{
  "arch": "conformer",
  "mlp_ratio": 4,
  "width": 192
}
Rows from block 7 of a small sound classifier, named by matrix and row number. Rows with one number within an expert belong to one neuron, the router's apart. Each number is 500 + 50 x the weight over its row's rms, rounded and kept within 0 to 999. All counts start at 0. Numbers have three digits each.
Before each expert's rows are labels from the 100 clips, of 14976, where the router gives the expert most weight on average: "responds to" is what is common among them. Only what is clearly more common there than usual is listed. The data: notes from a synthesiser with random patches. In brackets: how many of the 100.
# router: router (model.blocks.7.mlp.router.weight, 16x192), inputs 48-95
# up: expert up (model.blocks.7.mlp.up, 16x384x192), inputs 48-95
# down: expert down (model.blocks.7.mlp.down, 16x192x384, transposed), outputs 48-95

# expert 14
responds to: pitch class: B (95); hard sync (32)
router.14:558523534539477574461556533507478572441495499553545472444441532528587586531488489478429485472531528554463552471451455502464516508591468517503582
up.0:380500559529515544519499569439511488487458475539473488485406467515543549518464507425522471505538511485477519499442574521387551450454510468521515
down.0:522547499487538528472490547534410532489467558534463515620499463538588494410441497458498499533499580449542528569483505571447594440490503555531502
up.1:469522550478426446507545502472461505567588462503393534492501513500494493477586517513511477540494493442513488503497552465479429647435528472419493
down.1:515525492481451545619497532481459424443499582467544531438575460317490459461603466471497467436469493510544496570446510521513488515466553563489420
up.2:379496520494497449509510468440502398519484471547381607498441461452531493486515489478550509484521467448535539438464550553392491521371492509518525
down.2:446486517439448473508595511529369422495449551518466498564526454510513464384451426448490453433552526509581480521501490559455619456485460559547407
up.3:466535490401395467555514490494471510591598439490421561469501512555480505439506511522523499555476500416502461506536536546515401594426457432461545
down.3:520477453544489528479603588523391393479540562540490538474484461481541471477515496476530548588481424522506534484446496560497468470516520587532567
up.4:482569531436416449550492462427457543562511572501488493537491565440506450481584389488481508563398496402616523507512397541589464563441577474511472
down.4:527418479426532579452495550445569550458555447496523546574417460525496538479417528491434491464501415506431488516506610498417400430518453490516566
up.5:486497526444452521528501419441404486550561492501470533431469553518513511391497547522550401499450494473464455465523597545503429571387494421473579
down.5:495495540484467514506481543505352416508576482527579481457464481487517470483529564483472516548464454475518442484509516523526464537414504533540535
up.6:523555430532513455599375537549482555568442444500494496524432493500476590487537532565552545607435511538479457557529533582471543504462558534476499
down.6:554478584477439406478446428485543555584505546474508507459532550579501526615451505614516472489476496473538430466625541453469402491547529485435501
up.7:500557496473385473555490480504437466533543480485402574470481529450522516442566542527548546478490485484465477471508571487491409578440489475457546
down.7:503547529470453505531554503533389425404538515523517529427500527443493486464616536528482496473493385522539493469410577484526490579509515581436443
up.8:509539488440400472566482540611509504543503506473415516424568471435421499469467496579551483565436511389445500479566492472557489581468545496465511
down.8:547538486545399518549505533522381462585569524509517492435490510460509465514497524538488506561401416403462478523591544539524400600455514515507518
up.9:468436527465422522578500484516493504510534499513476513435447522475525565450474459529499426487496539483409457467477540556478425592420513446484482
down.9:523567447542459534477487541504388455485581439520556511476427476493519501505551597532490498569472410488502459523533557515468411570519512502496561
up.10:482494525466455430534535507512422477518579483459371557475472562460483503492567545501514490537452469410503497457493490553487440558423472483382570
down.10:484515584519411489533533534509387406521481528469508511463533484426514453443554507534526547476465427439485485535386552524511495538553463598535422
up.11:474515488461372458566506459511444534570577511486437526452493543479496523473536524511534469528433494419521467510509554552501447572451495471428525
down.11:520558495476464531536542547489379478491534484513523502510461540375523468421551522471526549564518519473597512448477553550526539596462493563531499
up.12:451549501478455465546495498560398532510465487514475518450505510511522523407520557535500536529449496411520455574543542505516404544468557501427488
down.12:499520504488376453569531523522387494450571536507491492424554514428545530538610524556489514509446443501543475523479518449515443547438495453468495
up.13:431506529491445459569480463441464501498524506501378562482479527475538526472544529524525528519500472453541475490498549527447425563451431492471558
down.13:497549541492401481577526485434455467474544522347518512433452518480465511447561520546470467504407486557550505494462435525518429559500538550469437

# expert 0
responds to: pitch class: F (51); hard sync (33); pitch class: B (25)
router.0:512472450603517507464506522526516561563464476509550454377446483533565541510489501420509522498495499561490478528506556508520563481487521511582510
up.0:478500523486393476501518522552371508583546539470468537462517525530475544395601450471550612504482442452495454468523527484521425603488438507454548
down.0:466524449559495521572540463501459483506552536495513509435473494425529554422520551575514552582456517459550487503568523555559425556466550501481529
up.1:513489452454427419492438512522422563551583469545472492417510565513476547463527559564583486537491514450549444490532577518515459606451512500480499
down.1:517532529517404492523525428454397505555540527467501542452487507475563511498551517510481526534452490421571442517552540527498454609449498509443501
up.2:462536438507475449505510503494429512544540422495444502442479533476496516474569505511581513555495464430597415461562535491519436550442438509498585
down.2:482529514536439538492492439491407570528506425525490544425508514494542505512566526461497524526476515460619497479546570505494450577460493526430470
up.3:420474515413402424459503483491481465513567489423419548433509477461467536440532465495487493564433518409505463561555534542529440547451497446420518
down.3:488505499562479490552485466500445520464533496479471529429521522457523522502563508552509531563458460475538482499522536526564396559437562472419547
up.4:505449493382416467541489510529479431438540523484490542416502538429499517506522415573501477496458552411502525535493498489499418547504466502452517
down.4:463474446579457502477485522534460511570533493535516490437490406462500575494488509500480574560472459484515499500567555541528484622499565544489567
up.5:446511483498405469496439518492463502523543452537429527463492488509507570461551526491567540534514485439522522486527653560510467520443496500503568
down.5:553540528540477457584507462430416479526575477457508548429505483497547473486571532466502555622505528435559474478544553543522450580398489482529522
up.6:448525467493479460511425481495441495514540452516421541486506543501512526492573555513588469556506503417569415527519617526528445565454496496497494
down.6:504551512502465470486511488454368486496562466491483563425505541458523520491522519518502565569493526449568452426543516535443455571471493458453516
up.7:461448452540439455528453493473444507560513453516447534452453473499531550477484469483585457542467426402499495477532560540436414512427455447472563
down.7:564486493502391522475545454494441533542526462452512499463478452532525453467525535489481578593430519476532508552533523592431418555400506472524570
up.8:440464450518423476557451458438459499496553476523404522436460508539497510469521492487532471568502510459519495495527549490467445555443464518488562
down.8:539515533571522503513504437456533516540493479491454479515489470495512504510550476470437547541441447477539442464568551484502400580411572422534558
up.9:502394488417460455540494497519488506568583447459495581441441558534547560548529558471575487520495480451550462533508534522433406529467484389462534
down.9:466508474542470522537520525501440486532532495499501481452466487465525499472494525523466523576445488428531479508544514594504423581464494521513552
up.10:464480514381435445541465515476485481520478405495456432398421474538533575443525475550549511575466491434570466537498548526434403543351433449448521
down.10:538574465528449484519512542466412540509579511502546483467501505467498542522496504524506545575470447446610490499598521545502409582445547457490591
up.11:483527475479416464546502437517462499513502484413422495412489524447523532514560478480524501537444481390530461490497546511509447604446476504484525
down.11:516576467533483475541441480528399486542512438548496509431492487490515540444470564475474538552541575450552477479522553522541449566493518625525588
up.12:455477540482421461555483520486414516525598469466452566437375530461468441502501597512529469560439510418540489477509541474496447551462471361418475
down.12:486467484519475528559467448483425534471582512433482577401489510466545534508543540558538502552401472460592468516523515519520418553489518474433487
up.13:457545507452415472475569524455389528532602530422492535501461569525513484519465552465578524464416475444530427479540537542481423565442501486404506
down.13:512526519549421523582552470485442526461531530516536544435490519475507508468530519533537509557481486421567424454547527554533432553501483528495541

# expert 10
responds to: pitch class: B (51); hard sync (50)
router.10:530546496508516543407526451493440527516439474526585466469488607447575484500432549448459515478558561570346530484531499446534571476547457462531536
up.0:451510487444481426512443466510471485494537480390430557480517465495497522448512480558503529579437448442558456497502569530495407537444437418426542
down.0:501481496557379533505434456507459462515484499474488481433510488462569475494526550554482501536428499505520543539566462528545398556436541405431532
up.1:425521541534406492523442491503383503567523493570496532426517546441464544480518541491530524551469511421539480486547581485450419554506509506488521
down.1:546564489546385474496437529522401525540495521469516458434515551504505483541524482523493531558405473446480469429587479518461464605487542487456524
up.2:458471483428448395513442507487395521550525503504448525394471557458509489577510493532604448522478555370520466472610526520459460530500477466443481
down.2:492585468527363493521451543523416507609555466522471432423506561491546533546542538552494503577461503449479487538569462618486484571484543501469566
up.3:453524476466440406485479504491479481530525517468429541446533447474491523473523497553517482564443493426538454552553517538485381606433529451447577
down.3:491555465519400544485432519534378551519533466467533498487498444486556480474574534546505627570507499546518493484553513507495438536466495487436578
up.4:478514468483437434471507500480377428488541445471439549459516535470523559491520473536546458495470464448509475487520498488491441591492482433473510
down.4:480564521549383508520395488497376507585545524481490440488510532512558490541591488513466559561472594488521540504612484527475520573523534501457518
up.5:427549492484445521496489452454448499489484496527439538466490506437484524458572506516470508596478466511522520518510562532522419612472444496465605
down.5:529513466501362494504498439489412454535563486507586532419533469446524514471585519516472584443481516532467537468519494445528409606467521481500538
up.6:431528530400441462466450484461419510532526466454441511425498484487531476473494469462492469557496522446502485480543560547498461573409447459532547
down.6:501504475531423508463394500499380505561548500547521423451508466496596543469475507534436561554512451470542490483591526501555437603467576499544560
up.7:470542446453445389516467513458411487533506555489407515426506538507466582416521530530513501514456482404523450500534585501479447538447492487453520
down.7:487589407518357444481443512510454478535466500513483447479474568545519511524589532508465598554500473468490490483532476567515454568447511529505480
up.8:472547517427397427520477505535373508516580469490492515488534576459514518454555556522566556554504462479540425532502538487493402566413485466441531
down.8:460552434558341499532481513536396532591534460470539463434466542504520512475538589504502540575477491464522516471529499525480459597488545478460530
up.9:435540476469384482525503464493453518538561468445445546450500470493488516522551498555505522532434460438546468537549541524523420583474576435436587
down.9:496561445479332541535466541501414542540490468535483426427495513506550532515564552501523532619479514511500515510564531538558398533506519490469573
up.10:512590416531457390448511626538502515542509465517533455476526539457496586493536500456602465470528505461405444529527469586407520518484475521499503
down.10:514526498469482458443504457563531488510522393521512469482512469553507439442476545547460524455621485585468512419502510561537441500479589455494553
up.11:467548505501413466463516457464385485482523436478485545446497499451480584472560526533443512547449482506544485426553575540511427599451521471476540
down.11:500534476517381527522478459437371503590534545465580524450488513510496511459547555536462538507464484529470516468519498484518436585476501450446550
up.12:403530472451398480498441446403516532520523508475459529397495484437484489548536531508481498551467506405489479468569597454474436561512443451497537
down.12:489571447517387491461438536518402528512483443501513460459502515502523516528525458579443600552453486464519522496557440544524457607476542507458526
up.13:524467484409366457472492451484491472432522496466471564374544545504527500511495565582541454475477485404501421525474518444402467563509535461453503
down.13:455510446491443403563501462478411519596586452486510497537507562473496540520507459529442500547437444437532460530554564546529413558455486506475487

# expert 2
responds to: pitch class: B (100); echo (64)
router.2:548469540548591564475564519486554495455451503518554479545472487524500498539454501439464453477556563560463537512433436473471587394575519561564450
up.0:449499490469400491489468564493501519517563462508409519475467515467463531477526521519550496581400490414492480520529559503484431575450490444433531
down.0:565558503520419536486540480426418442444619479398517539514458564546503479540561501492474504483470459507557509417461459418531478512507451464440520
up.1:460491495410403438517497517496487506541575472466429539444530474502537512481526525565545515546468468426518459520535540494481376585435430444459530
down.1:519543497491460499437517479441494459485508476457466554460472545501511485519585485509536542526478514380548490462444513529520476597512433424477518
up.2:465543492485414467518442511484471539549603520504434572472478528460504553461577507530534538546430482436530452489538537499499403603410426414444523
down.2:567592452502453525453551425440415443526591481557542542447506509464451537504555508496486557524455486483549548480453474415531541525521482458505497
up.3:463533513453457424550423461476453493552560522479443501408472473502463539512509539543494512617395499420543510474570543541453404539442461449434520
down.3:434581411579489540487482468476530484425642442520450588512494514519480544487562500546506593516443471441582554461492475524613537539469479492489490
up.4:508509468439416434526525508510457473581634462492405518461512510494482509522563541525520523554494441434540415501543562517480419569464473465449525
down.4:557529540511425527571518456474454445475565553567436535470492441507565488551564535473528494533506484410579498544465490570483397530530489453494484
up.5:419518514509456491480454503481498473516494502444406548537476507548483510416538478484591473564493538405493459452513568530494466591477386449475588
down.5:568524519527519549469464410465469407428586536556526543511494504465482503519537504575510553437471502532463508453431412418604455505524507523382501
up.6:529539450478411448516438438525482485517581466446426518410497495491470502532479563562547506583465452429541505455539516515489425531449531467448537
down.6:528529481466508604495466513494585430463569520546436596494508418544527436490555475544559516486474505587601581516494469510571488449506594461464432
up.7:481545494453423438499506485503429495551587428470398521469516517457501496494504499535514510513447484411512448519527564504496418572438428420444537
down.7:508507417475539520503482464500433495500563471511511551507546480545526484532503512501520517451552431470450478433472545489528554509564469500526464
up.8:453519505453419444513497513516454502565614504489442520460490515518474509451493503540576507535434462429519458485522561503490423583440471459416557
down.8:547572450535589564410494430482424401444588470479559546475543518525467520458492472555511592519460509540534568464504409484581549482514451510490481
up.9:461556474426451420522477494477454495564572471459409539459476536500443532492508458544535542515405458397457489508517608517482434555409453422459543
down.9:491540469522472506535462452448418556514542471505457525469511506525469452542535545540491563491533478442546515444448506478539514584505489460521444
up.10:495513477476426450544471441490418514530533486492390510473508512514484507474548477545522592537455449415571447465493548587482440598415453479430570
down.10:520533453617518580440461538451528516456529497555479602516497491533577488479514483410496564445556473464558467406478490455565505498502432553533468
up.11:432496463436425459480440483496419516498550467449382567477478475493456519473557450530555506507404427440481453490509571528484431564432452448452545
down.11:554549537496439583514468431440450545494609468502550549479492501539527525516542541490458615513548488494585455508455410467520469520487498492468450
up.12:462548514434447468523496495474433455564519484504420536468527493497513586461512478503579524541431454420490468508538566515479425573441417466467563
down.12:524436562510461562534522486447460417488603490437512510511533495461504397558550497454473497507453538602481500507430472521545485493462468480480499
up.13:455492519424420470468430544469436460525491432482450558458496504543462609453505522504563490543442502404496475490531552526506425605452418471426569
down.13:468568549512488532507531420464417434456592533548562490476483509495522550493529510478497496449490515464473495423448412423555482499513534494421517